{
  "depths": [3, 3, 3, 3],
  "kernel_size": 3,
  "stem": "single",
  "num_labels": 33,
  "mixing": "mixup",
  "residual_init": "zero_last",
  "optimizer": "soap",
  "beta1": 0.95,
  "shampoo_beta": 0.99,
  "adamw_lr_other_params": 0.00084,
  "max_grad_norm": 1.0,
  "decay_fraction": 0.3
}
Rows from block 5, named by matrix and row number. Rows with one number belong to one channel. Each number is 50 + 15 x the weight over its row's rms, rounded and kept within 0 to 99. All counts start at 0. After the name is the row's rms in percent of the matrix's.
# convs1: 3x3 conv (model.blocks.5.convs.1.weight, 72x72x3x3), inputs 9-17, a 3x3 kernel for each
# convs2: expand pointwise conv (model.blocks.5.convs.2.weight, 288x72x1x1, transposed), outputs 72-143
convs1.8 085:56 50 79 34 79 63 40 83 84 35 56 45 52 27 66 44 50 70 40 60 48 51 51 64 37 62 42 40 39 72 73 68 74 57 26 21 48 78 33 55 36 44 71 73 28 52 71 78 55 38 56 19 58 61 45 32 60 32 63 50 55 67 45 48 41 49 30 33 72 55 93 57 61 38 52 59 63 73 45 27 39
convs2.8 116:55 53 65 51 76 40 31 57 43 68 49 79 32 38 38 51 43 66 27 51 49 71 66 57 78 66 55 87 62 51 76 28 68 62 48 63 57 61 50 28 51 73 37 06 51 53 60 47 66 59 71 42 21 30 26 21 59 40 48 54 55 49 47 44 61 60 61 43 28 39 40 55
convs1.9 110:28 52 65 43 45 62 36 67 38 45 70 34 55 56 56 54 11 82 62 56 34 57 43 52 50 49 63 43 26 71 56 45 67 64 55 23 54 55 43 48 64 51 60 42 54 17 57 57 42 48 71 50 56 27 57 53 39 56 59 48 49 52 45 53 49 45 60 51 51 34 42 58 59 50 28 39 35 79 20 53 76
convs2.9 103:48 44 03 62 51 27 46 39 36 36 41 52 41 38 45 36 47 29 36 59 54 37 59 61 40 33 43 46 50 60 73 61 42 01 63 43 51 60 45 47 52 60 39 23 41 37 55 60 52 50 82 51 46 50 36 60 47 50 42 47 48 27 28 26 52 38 55 46 58 39 33 61
convs1.10 103:54 70 33 45 55 60 39 32 67 68 38 36 52 63 29 26 62 47 61 34 71 48 68 33 29 65 47 45 46 40 58 44 74 50 53 50 52 48 26 52 48 45 36 85 06 56 52 52 44 41 55 52 53 50 41 47 70 29 53 52 44 35 63 64 34 51 46 45 27 62 55 42 61 22 60 52 51 43 44 50 61
convs2.10 101:51 52 42 50 65 39 62 45 78 43 31 50 45 55 41 44 54 63 57 52 39 58 47 32 60 50 57 21 77 54 35 47 50 43 37 48 55 64 99 37 45 49 27 80 40 45 41 00 23 52 53 46 56 38 44 49 51 49 41 51 49 86 34 25 39 32 54 67 31 56 55 55
convs1.11 103:63 47 31 44 40 46 62 54 37 67 54 31 55 62 45 48 55 42 70 35 51 58 07 29 54 48 58 39 49 69 85 33 47 67 12 64 57 49 37 79 74 31 74 17 24 64 65 33 52 42 56 32 57 59 49 54 53 43 64 55 38 65 48 73 32 35 49 39 43 58 61 39 66 17 53 50 68 39 30 99 30
convs2.11 101:38 47 56 38 44 10 58 44 32 56 34 71 77 49 61 53 41 39 36 65 38 26 57 62 49 52 47 99 55 44 50 38 40 46 55 38 24 45 70 44 49 43 38 22 35 61 44 74 23 56 56 48 54 52 53 67 61 41 59 37 51 46 56 26 22 47 49 46 25 63 23 42
convs1.12 116:52 36 49 49 94 17 52 41 58 45 63 27 60 49 58 58 29 54 43 68 33 82 17 53 52 41 53 49 54 54 40 50 40 48 56 60 32 70 48 59 44 44 59 45 58 64 34 56 59 34 40 37 64 56 53 31 69 34 52 57 73 53 42 51 49 31 68 23 51 40 47 69 53 50 53 67 29 65 59 34 53
convs2.12 098:45 57 30 30 59 14 36 59 94 51 63 64 45 38 54 52 90 58 53 55 55 46 48 43 39 42 36 60 27 41 88 63 37 41 52 49 39 40 81 63 45 44 77 60 50 45 57 33 43 52 64 65 44 58 61 45 28 66 42 55 45 64 65 32 47 65 62 41 73 53 57 28
convs1.13 110:66 24 64 50 42 58 40 63 43 49 59 57 31 61 25 58 43 68 24 82 46 47 59 27 51 49 46 62 31 45 73 38 51 26 76 31 46 67 43 32 48 56 60 30 54 64 49 52 72 24 57 52 51 33 30 49 43 72 42 59 60 48 46 46 54 60 43 51 43 82 33 61 30 62 26 46 32 65 75 37 64
convs2.13 088:51 56 62 58 42 70 50 53 63 58 60 57 58 55 60 56 92 54 48 48 54 10 55 68 58 65 62 18 44 51 51 36 58 55 99 43 47 57 86 51 47 59 51 29 60 67 48 00 65 49 23 52 47 54 51 59 35 50 66 45 64 53 61 49 52 55 38 46 45 62 42 59
convs1.14 102:50 59 49 49 65 56 41 32 53 74 51 47 42 59 43 50 59 58 56 23 38 53 35 59 49 65 56 38 61 40 51 56 50 61 18 64 58 73 37 34 49 50 56 48 53 55 69 58 53 34 29 29 50 52 69 26 58 58 57 43 69 99 23 58 29 41 58 44 55 56 94 48 53 21 68 54 45 45 47 68 56
convs2.14 092:60 39 88 61 47 00 61 51 82 45 59 99 51 63 63 49 22 53 62 60 45 71 56 65 50 54 59 77 21 64 60 53 50 42 47 47 42 43 46 60 66 59 45 71 50 44 55 58 43 55 69 59 70 56 57 60 02 63 68 42 66 10 59 99 44 57 49 59 56 55 48 55
convs1.15 099:32 47 84 76 56 42 54 44 32 57 48 42 54 50 80 41 48 21 61 41 46 41 36 37 62 61 72 70 52 46 53 49 43 37 63 61 62 54 79 56 55 44 28 48 48 49 24 52 68 43 56 52 43 52 48 74 47 43 52 36 54 65 48 55 48 49 68 64 65 31 38 13 57 46 24 49 56 57 61 46 41
convs2.15 111:35 71 54 38 76 40 69 58 31 54 54 35 52 52 52 54 52 66 39 52 56 82 67 62 55 51 43 46 63 55 28 68 41 02 38 73 52 58 00 70 67 67 63 61 53 73 51 68 54 85 24 51 53 63 60 51 21 43 58 49 37 29 47 59 33 67 51 39 36 63 51 48
convs1.16 092:73 69 21 82 50 17 88 28 24 73 53 21 71 39 37 85 37 37 38 35 61 61 55 48 19 55 56 53 49 52 44 49 55 34 56 50 63 82 29 39 55 41 46 59 62 57 59 57 46 41 46 69 48 29 44 63 49 59 41 46 59 40 42 64 26 23 87 49 31 76 39 21 73 38 45 51 42 40 58 48 29
convs2.16 095:39 53 65 48 49 72 55 61 45 69 45 56 52 55 50 70 35 49 50 39 55 48 65 71 68 63 51 76 59 53 16 30 64 81 75 68 44 45 56 55 50 57 56 99 70 71 57 35 49 65 38 49 48 59 53 47 51 42 70 53 65 24 66 99 61 45 47 33 40 65 51 48
convs1.17 084:40 71 52 63 36 56 39 66 43 71 45 62 46 55 39 61 50 47 45 40 68 48 66 19 68 21 73 42 60 62 44 17 54 45 70 66 47 38 53 57 69 57 52 15 53 47 74 60 36 29 38 51 84 53 47 31 70 42 64 40 62 52 40 47 73 62 48 62 59 62 40 42 40 85 74 31 47 52 55 39 41
convs2.17 081:35 49 26 67 64 68 50 61 17 47 51 22 29 52 56 51 34 50 52 44 60 95 55 66 45 53 56 42 82 55 99 51 57 63 57 59 30 61 63 59 66 68 57 36 38 58 70 56 39 60 98 48 55 44 45 42 52 48 65 41 60 24 48 70 30 64 44 42 52 73 46 62
convs1.18 101:63 23 50 52 39 60 46 27 71 32 51 59 45 55 47 14 90 39 20 79 42 51 42 62 50 62 47 45 16 60 48 66 64 66 26 58 47 46 72 48 35 57 40 63 32 58 52 33 63 45 59 68 10 64 65 34 44 38 36 59 33 64 71 43 67 44 33 50 46 62 58 36 44 56 55 42 65 30 62 56 29
convs2.18 086:49 67 73 64 55 81 43 63 79 48 43 77 50 44 69 47 53 46 40 61 66 06 46 56 57 56 49 50 59 60 50 59 45 81 42 47 52 54 80 54 62 46 38 18 47 55 56 19 80 33 40 59 61 51 57 46 76 47 53 51 31 48 44 43 60 61 68 51 50 59 41 46
convs1.19 097:70 30 79 27 91 40 35 66 24 51 50 65 68 61 39 43 21 68 78 30 53 29 30 51 44 67 73 61 38 47 33 42 64 53 67 47 42 62 36 43 38 59 37 51 87 47 60 46 13 63 44 65 58 65 38 76 38 63 58 49 29 49 73 39 56 58 62 43 39 37 59 62 55 79 44 54 36 60 42 31 52
convs2.19 089:49 42 62 45 43 86 35 32 62 24 75 43 36 50 47 29 40 48 55 64 41 78 45 31 31 36 54 53 69 49 40 48 35 76 43 26 38 42 47 47 47 50 46 49 48 34 36 29 48 39 41 47 40 54 49 54 08 58 43 32 47 34 54 47 34 43 38 49 67 50 42 40
convs1.20 091:28 58 32 99 24 50 33 56 53 54 48 44 60 46 75 42 47 56 33 43 63 58 47 50 90 21 27 63 47 25 35 73 33 68 70 48 38 51 55 57 31 51 40 73 51 53 39 32 32 51 67 52 67 45 35 43 40 55 58 68 56 32 44 61 57 32 58 40 48 35 65 44 60 67 41 47 44 55 44 38 51
convs2.20 093:60 40 56 47 36 50 59 41 36 37 49 31 47 42 41 47 99 33 77 45 52 83 29 30 23 31 26 53 39 36 40 49 37 00 55 43 42 40 47 56 45 28 40 14 41 40 48 41 17 48 47 48 61 37 36 65 42 36 39 52 39 37 33 42 48 43 31 56 56 32 53 35
convs1.21 085:50 35 25 45 69 75 73 53 75 36 39 32 57 66 82 41 47 55 47 66 59 25 44 64 54 51 39 52 61 56 43 54 44 52 29 56 50 77 75 33 36 51 58 77 40 58 58 47 68 45 27 38 25 42 69 36 44 73 68 43 40 64 44 47 23 52 64 62 78 59 51 34 66 62 88 22 39 37 51 51 55
convs2.21 109:73 56 51 69 30 37 42 53 40 39 84 57 59 55 75 52 53 74 60 81 60 33 34 46 41 63 59 53 58 48 57 63 59 57 78 22 60 59 92 53 46 53 55 46 52 58 58 43 68 43 09 64 60 59 63 58 61 55 63 51 56 54 65 35 52 60 34 60 71 61 45 66
convs1.22 079:47 43 40 37 55 60 34 44 40 28 50 47 56 60 43 49 69 56 54 53 31 38 51 44 54 49 53 45 30 38 67 49 38 83 64 77 18 62 42 53 57 48 53 47 36 60 57 70 67 18 44 41 64 76 55 38 62 39 54 58 50 42 50 37 38 60 67 39 47 55 82 69 69 37 59 60 35 28 77 83 48
convs2.22 093:53 61 75 52 58 34 52 76 75 67 69 49 76 48 67 65 52 65 60 79 61 62 49 66 50 60 39 51 46 45 31 56 51 42 42 44 45 38 44 78 61 44 67 37 49 67 72 62 50 73 60 61 71 59 64 58 39 34 70 57 50 13 65 80 60 77 38 42 43 67 65 54
convs1.23 091:58 46 41 44 58 47 53 30 67 55 65 47 37 67 48 73 34 40 34 61 67 19 45 40 23 87 76 55 58 48 49 42 66 43 47 48 62 56 63 33 60 57 42 29 27 46 45 47 74 70 63 85 34 05 46 43 60 20 53 63 44 71 66 62 49 39 35 63 43 41 30 67 41 47 56 44 65 47 77 47 36
convs2.23 106:47 47 58 51 41 08 49 50 50 64 32 75 47 47 42 53 27 59 45 47 36 41 41 58 57 61 58 67 46 42 04 45 62 17 53 53 62 44 61 30 68 43 41 63 51 56 48 85 22 42 35 46 58 46 61 46 46 28 43 49 54 70 49 80 73 41 52 57 46 50 55 65
convs1.24 104:43 67 62 56 35 59 39 42 44 73 73 55 61 73 32 00 27 55 54 60 48 78 42 15 41 51 66 43 51 41 44 49 52 71 36 57 43 47 47 42 53 34 73 48 39 48 42 49 41 40 53 75 72 60 32 21 56 50 41 51 86 67 33 80 67 49 60 66 40 13 31 48 66 47 50 47 64 50 39 37 56
convs2.24 092:57 45 28 44 57 73 54 54 80 49 57 71 63 62 56 65 63 55 56 47 52 43 54 46 57 45 55 48 30 49 24 44 59 17 42 62 61 47 43 47 47 56 43 63 59 43 50 99 97 43 54 47 65 51 57 55 51 64 56 44 50 20 55 04 60 42 57 64 47 44 58 49
convs1.25 099:70 50 19 63 72 43 46 45 33 54 39 37 61 50 54 25 60 67 30 70 61 68 48 53 43 55 50 67 53 50 46 45 39 73 52 34 58 13 39 44 57 31 47 62 87 36 45 79 36 63 38 50 48 55 64 37 36 39 28 56 63 64 58 43 56 43 56 62 65 41 50 41 44 56 64 42 29 65 30 82 47
convs2.25 102:64 35 74 55 44 38 40 37 17 39 47 53 32 46 44 32 41 44 44 33 45 24 44 36 42 51 54 56 53 49 85 48 51 55 61 46 61 58 52 38 32 49 59 38 33 36 47 71 38 39 24 39 27 32 33 32 84 34 31 55 44 82 34 54 64 64 53 53 41 27 45 66
convs1.26 111:32 63 46 49 54 46 37 37 65 40 36 41 62 55 42 64 44 40 41 43 65 65 53 23 19 58 60 54 51 54 29 64 61 99 34 00 48 56 41 63 30 36 64 52 53 51 37 57 35 49 65 46 45 51 37 56 69 44 48 51 54 56 67 47 37 50 55 68 48 43 33 57 48 52 53 64 59 29 36 44 55
convs2.26 097:46 59 44 45 39 61 33 37 58 31 56 41 54 43 47 45 58 36 34 61 43 58 44 31 40 34 41 78 37 37 52 42 37 51 42 39 31 43 16 44 41 42 41 53 43 42 40 77 61 27 50 33 37 46 46 50 51 53 42 33 42 30 46 21 40 39 40 51 43 51 34 40
convs1.27 080:39 44 11 70 60 61 60 59 62 39 54 60 37 63 42 57 54 53 39 63 55 63 70 31 46 33 30 88 38 60 91 49 27 60 49 41 47 61 53 37 67 67 45 62 33 36 41 58 95 36 74 42 56 40 62 49 43 64 57 60 48 43 73 59 58 51 19 76 55 46 53 49 41 76 59 35 68 73 19 54 39
convs2.27 112:50 56 39 55 65 46 47 37 47 35 40 60 50 40 48 43 64 34 21 43 48 74 61 54 50 31 51 52 44 54 61 53 33 68 43 54 52 58 48 41 64 69 32 22 41 37 48 79 26 40 89 48 32 44 33 53 61 61 41 39 49 53 42 22 44 52 69 54 40 40 25 53
convs1.28 101:40 55 53 32 52 80 62 39 38 51 72 51 53 47 47 27 63 32 54 46 32 79 61 18 65 59 41 65 31 42 59 58 37 44 65 38 37 45 52 48 66 39 66 48 35 57 64 34 29 55 69 46 46 45 53 60 39 44 61 50 64 56 47 53 57 36 51 60 42 50 54 52 66 77 09 44 32 62 17 39 91
convs2.28 105:45 40 45 36 53 38 42 46 63 46 61 74 51 46 41 55 60 52 41 53 41 34 50 47 41 41 40 65 69 30 34 49 49 50 57 56 56 32 32 45 53 60 55 35 30 37 48 63 74 50 44 39 40 36 42 25 42 37 44 36 36 34 48 23 47 76 52 52 35 29 51 53
convs1.29 119:49 47 60 81 60 21 46 45 63 29 46 62 51 40 46 56 54 30 37 59 51 31 42 72 49 45 48 49 51 44 25 49 77 75 32 37 29 55 68 30 40 63 75 32 47 48 30 54 59 62 43 66 55 25 15 56 78 41 51 59 47 57 48 49 30 52 80 51 19 22 69 59 22 49 70 50 49 53 84 49 06
convs2.29 113:47 40 53 36 50 45 54 47 73 38 24 55 53 43 49 32 72 31 43 48 49 53 53 46 42 32 37 46 34 50 66 41 31 65 48 37 29 40 53 54 32 41 25 56 36 37 41 79 47 52 65 50 48 44 38 53 45 48 48 42 37 41 41 71 31 47 51 33 28 40 32 30
convs1.30 098:68 20 83 11 31 97 46 61 36 75 28 59 47 72 24 58 63 35 45 57 37 58 84 33 69 50 45 23 46 50 39 49 88 57 47 57 53 25 30 47 58 82 50 46 67 52 45 46 29 68 85 52 40 48 30 54 44 52 43 45 38 50 53 68 43 47 50 69 28 51 29 62 67 70 41 63 66 16 23 53 44
convs2.30 115:56 33 73 40 28 75 37 35 43 38 50 61 52 34 46 36 13 47 47 53 31 55 31 39 32 42 46 61 94 33 03 41 38 34 21 24 40 42 38 37 33 43 38 30 36 32 42 43 66 41 23 55 39 34 31 44 62 49 35 40 55 58 48 66 43 47 30 54 45 34 33 46
convs1.31 092:62 42 56 69 54 37 47 38 49 57 34 47 68 31 46 41 56 55 70 54 31 47 62 19 45 78 24 42 55 39 68 75 40 72 41 18 45 75 40 34 59 42 58 57 48 56 78 20 41 73 35 55 61 45 56 41 52 40 67 43 45 54 49 53 51 49 58 57 50 34 57 46 46 86 25 49 45 48 31 68 74
convs2.31 095:53 43 65 54 48 39 42 59 41 45 40 55 58 42 53 30 36 42 33 53 49 37 52 51 54 41 43 72 70 60 53 47 41 51 89 46 45 45 23 50 52 43 33 75 36 48 39 20 42 45 13 52 55 49 43 60 56 32 42 50 48 39 40 53 54 40 59 45 29 33 39 50
convs1.32 086:35 36 59 71 55 50 45 44 59 50 71 63 48 65 31 38 54 57 74 24 22 29 73 37 62 66 37 48 48 79 61 35 39 62 44 29 46 64 43 19 42 50 50 66 52 63 37 72 75 21 62 37 33 43 35 51 48 56 31 53 45 42 48 58 32 22 69 76 38 30 40 57 49 00 59 66 73 53 46 45 43
convs2.32 091:69 62 66 55 49 52 55 48 37 52 66 28 81 46 55 49 61 51 53 82 48 41 54 34 49 34 54 55 40 45 80 56 50 33 31 61 79 66 41 39 49 49 55 62 56 47 57 79 29 39 50 51 47 51 43 65 09 63 25 56 49 46 41 60 61 35 65 86 57 38 55 56
convs1.33 086:39 42 54 34 54 46 63 40 55 65 08 56 52 59 59 50 66 30 48 63 67 65 36 53 42 59 23 39 61 59 61 67 43 38 74 73 20 30 69 65 63 54 47 78 58 46 56 43 64 42 39 80 34 87 36 61 35 45 61 62 52 43 47 62 30 26 56 49 32 61 55 55 56 28 49 53 44 56 45 63 57
convs2.33 130:23 65 78 62 41 56 63 44 47 29 23 24 34 58 45 55 47 06 37 64 67 38 55 37 42 36 41 47 75 53 17 42 48 44 33 58 29 49 35 55 56 31 39 48 60 47 44 40 36 17 64 28 59 57 67 50 42 53 51 45 51 54 40 61 41 24 55 42 29 76 43 52
convs1.34 090:72 51 43 72 38 39 53 60 43 50 56 57 61 62 39 50 62 42 62 66 27 40 56 50 78 55 30 52 41 44 59 58 49 49 39 57 80 62 38 52 51 65 61 16 49 50 39 59 42 50 42 26 44 76 56 33 66 35 36 80 38 56 47 44 53 55 99 45 19 47 55 62 77 55 45 50 50 54 38 37 57
convs2.34 101:33 65 24 55 56 99 63 56 81 53 30 24 58 54 46 42 53 41 49 49 61 58 52 47 41 42 45 50 23 55 41 51 47 20 42 53 55 59 22 54 65 35 21 96 53 62 50 42 00 38 28 44 74 56 50 72 52 27 49 48 33 13 22 38 56 34 60 48 22 58 59 49
convs1.35 114:79 52 35 50 49 55 45 50 42 35 51 51 54 65 54 67 49 38 31 51 64 50 44 44 70 70 31 18 48 78 66 58 27 21 56 73 33 39 40 44 45 66 64 82 24 45 45 55 51 54 56 23 51 78 29 43 69 70 34 25 69 39 32 63 54 35 24 62 66 85 42 15 24 62 62 67 52 28 63 57 25
convs2.35 094:40 62 24 46 43 00 52 56 37 48 45 25 51 43 55 53 06 46 59 85 47 18 38 49 42 56 41 48 36 52 56 52 43 53 33 47 46 52 35 54 28 44 55 95 51 56 50 95 32 44 39 42 56 51 53 40 03 43 50 48 33 63 49 97 21 48 35 40 50 62 51 35
convs1.36 121:47 67 46 30 55 54 66 32 55 47 68 47 46 51 47 53 59 54 43 50 49 44 50 59 51 55 40 53 38 57 53 51 39 60 31 54 34 71 30 35 61 42 75 29 55 44 51 60 44 40 45 73 47 34 58 29 71 49 45 53 39 47 45 33 94 25 43 43 65 88 08 56 60 63 49 54 45 53 70 21 56
convs2.36 090:68 34 00 59 47 16 48 53 55 53 40 62 44 48 53 46 37 49 44 40 46 37 44 52 54 49 56 27 00 50 31 44 54 54 71 55 64 50 62 43 39 53 54 76 41 41 52 27 53 49 31 52 47 40 43 44 85 44 43 57 55 67 49 26 57 63 56 59 46 33 49 65
convs1.37 104:62 46 42 32 43 47 74 45 57 57 96 46 28 30 36 42 43 36 54 36 54 54 25 60 50 56 63 43 41 42 72 89 47 42 27 32 53 26 52 65 80 40 54 51 48 56 44 41 50 78 53 44 43 34 45 45 43 60 43 55 54 51 61 64 67 56 48 34 22 45 50 50 61 68 62 34 21 64 47 63 35
convs2.37 097:60 66 49 64 51 60 58 61 74 40 55 56 51 61 58 47 48 60 60 24 58 68 41 41 57 60 67 55 71 68 35 73 56 36 14 46 65 60 44 59 44 50 76 80 48 41 48 65 65 40 50 64 64 63 79 53 65 60 50 62 45 42 57 59 61 50 71 63 70 64 69 59
convs1.38 078:57 62 49 41 13 38 36 58 46 52 60 39 44 45 51 53 44 74 57 38 76 48 44 29 60 45 35 76 72 63 28 50 54 34 26 43 70 59 56 36 49 45 47 51 49 75 64 68 46 41 56 29 39 54 48 77 63 62 48 56 46 43 54 47 28 52 55 74 44 41 49 37 37 28 43 41 42 31 61 61 60
convs2.38 104:50 78 49 63 68 13 67 71 86 34 48 62 54 69 70 58 63 57 54 08 55 44 53 33 74 60 62 31 46 73 53 52 57 39 44 72 62 67 31 47 52 63 55 69 46 52 51 78 38 34 47 52 62 52 64 33 46 71 62 50 34 37 51 46 46 45 81 63 49 66 58 48
convs1.39 102:61 37 38 41 67 65 61 70 62 30 28 37 61 70 67 39 50 42 46 70 43 61 37 62 55 47 41 51 24 41 60 73 59 53 35 33 39 45 53 70 52 51 41 58 34 43 49 32 45 59 58 46 24 48 58 72 64 47 57 30 36 04 41 68 43 31 41 60 71 58 52 46 58 62 42 65 66 46 47 33 55
convs2.39 096:44 48 63 48 58 46 55 61 42 63 46 72 52 65 58 48 29 51 42 99 49 63 70 71 65 55 60 66 53 74 48 48 47 58 31 68 59 46 55 64 63 60 66 58 51 47 46 34 50 67 16 52 56 67 59 41 79 38 61 48 36 47 50 99 61 68 66 44 49 39 65 47
convs1.40 119:37 48 41 46 51 39 48 63 45 72 28 61 46 64 34 50 25 46 50 49 46 53 47 41 50 48 41 42 69 37 62 49 54 64 22 57 55 54 64 39 58 55 49 40 46 44 57 55 29 82 44 80 00 63 05 88 26 47 39 49 12 99 55 57 32 51 43 50 37 58 59 47 58 55 56 58 30 58 49 36 43
convs2.40 075:62 44 81 47 54 54 51 44 23 65 62 42 55 46 55 53 44 59 61 23 54 82 42 46 52 63 51 57 69 42 71 43 48 70 54 41 65 63 52 43 45 50 66 70 56 61 52 33 46 54 48 70 43 42 39 50 19 48 42 59 66 61 57 52 56 55 45 59 58 55 45 58
convs1.41 085:44 40 44 52 55 45 32 45 55 40 53 51 53 74 41 52 47 59 37 56 42 58 64 37 50 12 59 39 35 86 37 36 47 29 75 99 27 67 60 47 59 57 41 29 62 33 50 52 28 40 70 85 89 25 48 41 63 39 68 50 30 51 69 49 32 53 53 67 52 45 49 69 50 68 63 39 59 57 75 65 25
convs2.41 091:40 59 59 54 57 45 47 60 26 51 44 38 62 51 52 51 68 42 33 22 60 70 71 55 70 46 41 43 36 65 45 39 46 59 77 62 41 45 93 63 50 53 46 20 51 57 53 57 39 63 64 33 45 65 48 52 64 42 61 50 47 76 56 55 62 28 56 38 31 61 46 35
convs1.42 104:45 47 48 32 58 48 54 55 50 51 41 61 50 26 52 95 33 51 69 27 53 64 47 48 71 31 59 44 52 65 47 57 36 39 85 43 70 26 60 64 55 28 61 48 39 51 33 68 53 54 49 16 89 54 64 43 34 60 59 48 53 32 60 55 55 37 48 40 62 60 26 58 63 08 58 49 54 56 49 53 50
convs2.42 092:51 50 08 43 42 67 55 53 35 48 59 72 63 56 63 58 43 54 48 37 43 18 59 51 59 55 51 60 19 48 34 43 48 44 62 62 53 42 69 54 54 52 54 99 61 60 46 43 51 58 24 39 50 58 56 50 72 43 60 45 44 38 62 82 56 56 48 50 38 45 51 43
convs1.43 094:49 40 39 39 39 43 62 41 53 44 21 40 68 59 33 33 63 55 48 57 51 53 23 27 56 61 75 52 41 50 47 56 47 43 56 46 64 56 53 39 36 64 54 59 54 61 52 37 48 65 67 38 20 33 44 74 33 38 36 39 86 73 64 70 44 47 56 52 53 32 43 38 53 64 41 42 50 32 67 49 47
convs2.43 094:44 64 56 47 70 50 68 63 32 59 37 41 51 60 46 58 50 42 53 99 57 61 69 52 55 39 44 36 49 68 32 59 46 56 42 71 46 44 41 75 70 52 50 52 52 60 48 37 47 64 44 44 61 69 65 52 24 46 57 57 37 68 45 64 58 51 61 33 48 49 66 39
convs1.44 101:40 29 80 40 22 97 45 30 77 39 35 55 44 37 89 43 49 56 51 30 63 57 57 38 61 60 31 37 54 52 49 67 21 50 66 40 41 25 54 49 63 39 53 52 41 54 55 59 69 34 45 38 64 50 45 44 57 54 21 63 60 48 63 45 57 45 07 59 93 29 31 72 36 37 61 65 43 59 50 52 58
convs2.44 091:57 39 52 36 72 55 50 44 53 51 64 86 45 54 56 44 67 51 62 45 54 20 57 33 47 37 52 49 78 40 37 54 45 97 78 60 59 55 70 51 34 49 38 99 53 46 55 62 78 46 41 42 47 42 42 57 43 46 41 37 39 60 47 26 46 54 51 62 54 37 59 46
convs1.45 101:45 46 65 33 65 75 45 39 63 48 48 50 65 46 32 64 48 46 41 38 59 52 46 48 43 59 55 37 41 75 00 43 99 61 48 52 66 61 46 46 38 32 66 67 53 27 34 78 19 49 99 43 37 35 54 51 55 46 66 68 53 46 49 65 43 62 81 46 38 63 55 30 17 45 67 99 41 23 56 44 30
convs2.45 109:57 57 66 72 47 47 40 50 39 40 66 54 50 61 55 57 59 58 45 45 52 51 44 54 57 58 70 61 72 64 66 54 62 16 47 51 61 60 47 46 52 66 71 76 46 42 48 52 45 34 47 54 48 54 61 44 59 70 52 52 56 61 51 58 59 65 64 68 61 53 49 68
convs1.46 091:46 55 56 43 45 47 63 43 32 63 50 44 58 44 69 47 44 24 60 49 40 41 53 60 64 20 40 31 49 38 49 52 62 39 80 45 52 99 57 22 30 78 44 34 37 64 48 56 55 41 35 45 72 51 55 14 85 44 71 45 50 36 40 68 51 71 55 47 61 53 14 32 59 26 58 75 52 44 47 18 57
convs2.46 083:64 45 14 54 36 16 51 48 30 57 56 57 56 50 41 63 15 43 44 18 46 25 59 61 58 62 53 60 05 50 26 34 61 66 63 59 49 45 21 49 35 59 58 73 70 58 47 38 32 57 21 47 40 52 48 53 99 40 58 55 65 38 59 37 69 56 41 47 48 41 48 68
convs1.47 100:55 49 59 64 78 86 38 41 22 41 53 51 60 76 48 43 26 45 61 40 44 52 68 71 37 49 46 39 47 64 58 70 83 21 29 08 48 35 61 47 41 56 52 50 26 62 71 63 33 61 71 34 32 27 46 44 46 39 75 49 45 61 56 51 65 41 70 59 53 30 32 42 46 71 57 58 58 52 27 38 33
convs2.47 126:45 37 45 26 55 25 46 42 10 52 53 05 39 39 38 46 30 47 48 52 38 64 46 39 36 42 36 49 46 34 74 39 38 28 50 42 36 39 59 47 39 47 50 49 35 48 41 73 44 61 47 48 37 34 33 42 71 29 42 42 41 39 46 00 31 58 30 40 42 42 44 37
convs1.48 091:49 68 90 30 67 78 26 61 52 40 58 47 51 49 49 36 66 36 73 38 53 47 31 60 62 34 85 68 25 29 57 56 60 67 38 46 59 42 31 62 48 45 55 54 47 09 36 88 37 65 61 22 74 56 53 45 52 31 57 57 44 52 59 51 72 49 61 25 56 49 68 43 37 53 52 59 48 58 35 51 44
convs2.48 089:60 47 62 50 52 23 58 67 47 60 63 54 53 54 60 59 53 70 72 48 50 84 35 61 50 55 47 15 73 53 30 55 53 20 57 49 58 38 19 64 57 44 57 00 50 47 53 99 54 60 63 67 78 57 58 54 43 41 55 52 48 52 52 21 64 69 44 55 60 51 66 53
convs1.49 085:58 49 34 85 40 54 53 51 68 69 59 45 64 29 44 52 70 38 60 56 37 61 51 44 44 50 38 66 39 35 74 33 22 79 87 47 60 24 59 62 41 96 40 52 60 42 49 28 61 37 56 29 56 99 49 46 41 59 45 65 34 50 72 61 63 83 37 50 38 52 57 37 56 51 61 41 63 49 70 39 60
convs2.49 106:30 43 23 42 41 91 51 61 15 51 16 19 52 50 58 52 46 51 52 73 40 33 49 51 60 50 46 73 41 57 37 38 48 43 36 51 40 41 23 49 37 43 36 52 63 57 42 55 54 55 47 50 72 60 67 53 43 51 59 55 56 33 60 31 36 27 45 32 45 58 49 31
convs1.50 111:41 67 69 61 52 62 42 53 41 60 32 42 61 37 58 29 75 57 64 21 62 59 38 63 22 50 53 40 43 41 55 50 56 63 49 54 64 34 37 67 48 37 31 72 74 31 65 57 40 64 53 70 34 33 62 41 67 41 71 45 45 60 40 65 59 61 44 33 49 41 80 37 72 58 42 47 47 43 50 59 38
convs2.50 093:31 48 43 33 47 38 51 52 67 36 38 38 50 44 48 50 60 50 42 49 38 58 56 45 54 32 31 00 70 37 24 40 35 26 47 53 24 23 60 52 60 43 33 24 51 53 45 99 31 59 52 38 58 52 50 56 08 38 60 32 45 42 51 51 36 29 37 33 27 54 41 38
convs1.51 091:52 42 59 41 60 44 64 40 43 51 48 35 55 39 45 70 79 53 45 60 57 76 25 44 67 49 46 35 47 50 83 62 25 60 87 45 39 57 29 52 48 31 59 55 53 65 65 43 42 66 41 55 42 59 50 48 70 49 61 41 40 52 61 48 58 33 40 51 67 77 47 52 59 68 28 52 50 56 47 47 67
convs2.51 136:53 69 67 43 68 45 54 65 52 77 66 28 80 53 60 63 31 78 85 67 64 66 55 51 50 49 54 26 53 49 45 62 57 54 32 57 69 54 28 68 53 48 47 58 71 62 64 65 23 62 47 55 76 70 65 80 44 52 51 59 43 33 56 41 58 51 48 67 67 49 80 35